Rows from block 5 of a small image classifier, named by matrix and row number. Rows with one number belong to one channel. Each number is 128 + 32 x the weight over its row's rms, rounded and kept within 0 to 255. All counts start at 0. Numbers have three digits each. After the name is the row's rms in percent of the matrix's.
After each channel's rows are labels from the 100 images, of 14848, where the channel reaches its highest value: "strongest on" is what is common among them; "peak on" is the class under the peak. Only what is clearly more common there than usual is listed. The data: pictures of board games with random positions, seen at a slant.
# convs1: 3x3 conv (model.blocks.5.convs.1.weight, 104x104x3x3, each kernel summed), inputs 52-103
# convs2: expand pointwise conv (model.blocks.5.convs.2.weight, 432x104x1x1, transposed), outputs 62-123

convs1.85 106:202112138113108081173166236086173118106132117123104160069157104127125097124128124130136114145141106160154125122163094157118056098149112095151159138089070063
convs2.85 104:148160106137121137119128085100135101076062120134114145183088145159119142095149145141120118092091166199129199162123152154178112134116154141139143111167136114154148188128137134124055134119
strongest on: noughts and crosses; nearly full
peak on: board

convs1.103 096:119143082148125131114163153109133156150136157149100147154156145046153118167125146119135147122098129128111208156123176112075153129136169159189148201104205130
convs2.103 102:145071140136123128157155117159135157130136167161127114186105139134149178137127115131084118098099102112087118115137138139099121110122094104084140101110145153172106111179065175084083089107
strongest on: nearly full; first side has more; discs in an upright rack
peak on: board

convs1.90 092:091143148153153121128081094101115095060114170120161169078130070173101127173148101087129113119129097137136079164092151097099077095085148077075156175112081154
convs2.90 094:112092180150111070197155150172146106122081121171103179125146150096131167121227123128188105144156153145189162118188183130114114128129061184100145123034140126108136157131097148104105147119
strongest on: noughts and crosses; nearly full
peak on: board

convs1.16 094:126103147198099150119125147133138135193187122149118128121107097167120127128196130147210140088149116149118143148156140087136179103169122100123134159139093153
convs2.16 097:112126127124134100121117087106121137144103095098141118144139144121122137122157100177092122126123098084057147103120140124121148118120124091114146110165109102189068129124144088096117203101
strongest on: noughts and crosses; second side has more; nearly full
peak on: board

convs1.45 081:148107130143155153116139151089139094099067138095157110131111112172183169117119114063064151101110108195158112133156105118062138110087163103096118157151135080
convs2.45 096:165122118134074159096088105118154129137109147148142173104068109117133129168114134135152128073131191080107095125135101093127074123179093129108137120161098156138159073151145135099122097151
strongest on: first side has more; noughts and crosses; nearly full
peak on: board

convs1.100 086:139152118070122147142126086107131130120165131145163149148125146122158162156100189121104121099161094108115078126172170101125084122116109086223091121121133099
convs2.100 099:132174109135132150083102107143143105097215163143114097107113154091121092205111138108148075109114118123142137111081131125126060076216094088110073127142189157091191152058171095165144113121
strongest on: first side has more; nearly full; digit grid
peak on: board

convs1.96 110:121162138157106093058103107205144172156143141170174132145092111115112117200092189127151129124169144183144147110129085130187145169119134137130111101138084075
convs2.96 093:125125147142123102149082172149148109126127093139165134116090093206078101078147142107112098088134189131152127114132186081071113156142100150099116146128124101119092145159159072088116150117
strongest on: discs in an upright rack; first side has more
peak on: piece of the first side

convs1.33 107:165053111109160146145179118137092154097087104104104155072144078121162111129103143122169107130154122156136111139160134138143080125083115164040131130126089134
convs2.33 091:083063099150112096142137125093114079111098102138107108132126084098128113109157081113143138094146125136116116141204149138128153120095118104160109135074155162089154070165123110074135132140
strongest on: nearly full; noughts and crosses
peak on: board

convs1.40 097:076132115106151137100096097133074139136077084143124189106124120150110120092101097088146126087091098129123117081151146133150216121143167155076132169071139191
convs2.40 111:067106126122133201152168196116138143107144131136138090109182133157160137113134124082130185117094152124117069165076107118140163120107109140105122139095101129138164181124107158124133145121
strongest on: second side has more; nearly full; noughts and crosses
peak on: board

convs1.69 107:112171045116185145138110109107155104081115126087148135143144163110109150105210054161103089160142103147134122113149154081109117105121139114103189110186092111
convs2.69 098:116141154166198138146099124118065127125150162117172112097176178079146182154159127159142063140153105064151159138120170121069096182113012110200123120097156141098101106219102111157148181114
strongest on: discs on a green board; nearly full
peak on: piece of the first side

convs1.12 085:128168147140147156168163142185129125187157151102127104135136099100162117174161150133102111130124115193190124118161166165157139127138091147075093215209096174
convs2.12 099:154144096165119079087111079163108083140111083142077215203106093105127161146144150087155140123139131135146072152118166120110164135122123104103131111168153117127090154145102149105187163073
strongest on: second side has more; nearly full; noughts and crosses
peak on: board

convs1.98 112:109110121154125121061151116133149175177096132133093149155121118137154105092133069118136120127154086147185203135094120095157165107108078073107146157147130067
convs2.98 097:124147127162145108132105143108111167121156132141151098135172160125103141122186072106109116125115139082132101133129189107111139129085156131115192161125096073178159149145172165156120122115
strongest on: draughts; first side has more; nearly full
peak on: board

convs1.25 098:115121123052092160133122075171133123101131150181117105162141149116137110158125116123145131089144142059100118141181101135146124156154076065066106182106151168
convs2.25 098:121152131161098135121100071077168128063152152132140146125136129109130113081034113069119219180155128110115131169154145122088139120111099155179135161093120093133127129146161125100150149097
strongest on: second side has more; nearly full; noughts and crosses
peak on: board

convs1.74 092:159162116160175144113125126108151136106157145149137116138144084142170139135136092137124116140111116206128182165210134166052138147111096093169128134171160095
convs2.74 099:144094145127116111060129153197189179179106165097063112131127146183095122103158090101113148128148142085189097137162068142208097128111164092141112137139166126150125114144073108111130129156
strongest on: noughts and crosses; nearly full
peak on: board

convs1.93 134:117115203139194147120140091117074144162139109135111114120118000116114069110122095128179130122110164057160162116099141151171115158112175091166075140165124050
convs2.93 107:145129173180117142111141115130044102122140140157113126149102161130128144116105125138106076241174146094120104147047111114095124126166171124161136097092145143115121119148103132120092142127
strongest on: discs on a green board; second side has more; nearly full
peak on: piece of the second side

convs1.75 111:080108062152138165099163118146108156085156181102143094149107072118125135139178094162111085150100129150152174184128111190190119196134145105170139187155092104
convs2.75 101:134177099111125096145100140098123159078125086097101148136143124117099148124172102173120144130135074151113168105099114132092189095112169109099145100145100183090138157094107125139129084052
strongest on: draughts; first side has more; nearly full
peak on: board

convs1.51 107:134114146171178121152139190140184123135132142127141112101085109150090166103203148055092125120140166212174169170174136123175149108155101092077110103126096139
convs2.51 096:134120150149133116085115114121117136153109107109093126128107170113094107132156104145130134086204119102136137154093109103103133128160057131127088108127137138131138151169123107177065150134
strongest on: nearly full; draughts; second side has more
peak on: board

convs1.101 104:176127111169112096128082065093093101137179148221102173201098122109140050155154123172183181185197142139157154102104121063117151113119095126154113113143136095
convs2.101 096:194139169137163146128187169154130127080093096115129110199135123115189132157141133128135148135193169152126126151139148129121126112142156120082116145164124162157151202136204192166103132152
strongest on: discs in an upright rack; first side has more
peak on: table

convs1.89 090:106088101172074118105156178125113164152155161059106188080102156164140093171166120136102117116132132135106163139153104127187156079093066110091194119122155186
convs2.89 095:145079103078118144120086095118110117128148112140119129109142119118162155125173147096181142190137103150111154108168107141160190132084154127159200115097142113073130102103147154049070124131
strongest on: second side has more; nearly full; digit grid
peak on: board

convs1.54 086:110192158189136153097165126084153151065056157170183114133164159089140103194167085153178100121116138144117150145147134155094145127136085150132112152158119128
convs2.54 101:137195091135160117070116156142147165186106171155094095098109163116061112182123123167108107161114108143172112141111157135112124131168119072094117189122113151217109161056138144112138090170
strongest on: first side has more; noughts and crosses; digit grid
peak on: board

convs1.5 103:096112068152175129110197132058132135112088173081155129138092065114135128123090152180161114184050121159133234107095156103113156201118112181087083150140118097
convs2.5 094:102087095133092053133121040152084141137136142101147107124121094134107112094089082117129117127151104109115102124115096144148154113121168080080111088078077097124137171088076124163079107106
strongest on: draughts; first side has more; nearly full
peak on: board

convs1.37 099:136137122184158210125137149150140140128158121189092131098106159097097158080115110148128091074135122164099085186103153109199152128109108078184086073197160114
convs2.37 105:147112174101132119106146117152125110152131218072148121066142147127103103100117140167135096124115133119108172151162072172140066094139120099130188139107148144124100134101146123171108120108
strongest on: second side has more; nearly full; stones on a line grid
peak on: piece of the first side

convs1.78 093:119148052121109154138099122153132104121108143148107130132168143117174092138174124154094117169121139104148083164143156161161153174175151118080174121157162210
convs2.78 099:155101157107121156114119129111090124081175114162112090136108116122138103108076136091071168151122102113142178167160098116137152146094107124103121105108105093131120165121102105146094157155
strongest on: second side has more; nearly full; noughts and crosses
peak on: board

convs1.94 095:156119154146140179150109093136105103195194103127151121139083163067159077180122124148123073133170118156149110117174126148160105142146114126107153108170078146
convs2.94 101:111119109081144119083132185087106146075192078119148070078100157191112188062195165128124119124130121090127109128114180111136123054120128098154206145115162146097118089077126114182099134120
strongest on: second side has more; nearly full; noughts and crosses
peak on: board

convs1.15 102:097128116162141098109084091170141098120131122186128143113097172144066152105171139161144166129178115100196134156142096106131126156142125180116188155120127164
convs2.15 112:147091129168074159108118137155127134098077136155100136083093190161191123130095134154141149111129107115094118085080118183047196138177137169103142189168067154184174170150115141180102132140
strongest on: second side has more; nearly full; noughts and crosses
peak on: board

convs1.91 091:141152148121095138160076094041194162114161179125126130117153143136112148064120132126100173161163105127100176128154103143137115128156095132062118099138085220
convs2.91 100:128138079126133172096123112120138207084160151075098153075158118132157181155092144112096106075141136150088071124081110176124105053120074110101132113074115176198111142119129122090185166128
strongest on: discs in an upright rack; second side has more; nearly full
peak on: piece of the second side

convs1.27 103:215140139099157133135107089233062119134136133117098181114148138149134125118167116091136076125136133115136077101134120164126129125099101159126130103159134139
convs2.27 102:137196147137122110147067227110089122170065094141128144137116141143109167185147130140188043175151136115100184144146130186066154086131085128190135187129090107187147136148114134138120117152
strongest on: discs in an upright rack; first side has more
peak on: piece of the first side

convs1.47 095:107138070128160110121120160126114174072116141154210082153192060138176138129114084127122158093133102163178127152153151166126124167109147074088150145126095124
convs2.47 098:111137117071142126142101060109146132107184156135098159125132127167146136162103110140102117125093118085143169094110155105169090117168130149085020119112133123119111132144121131128125124121
strongest on: first side has more; nearly full; draughts
peak on: board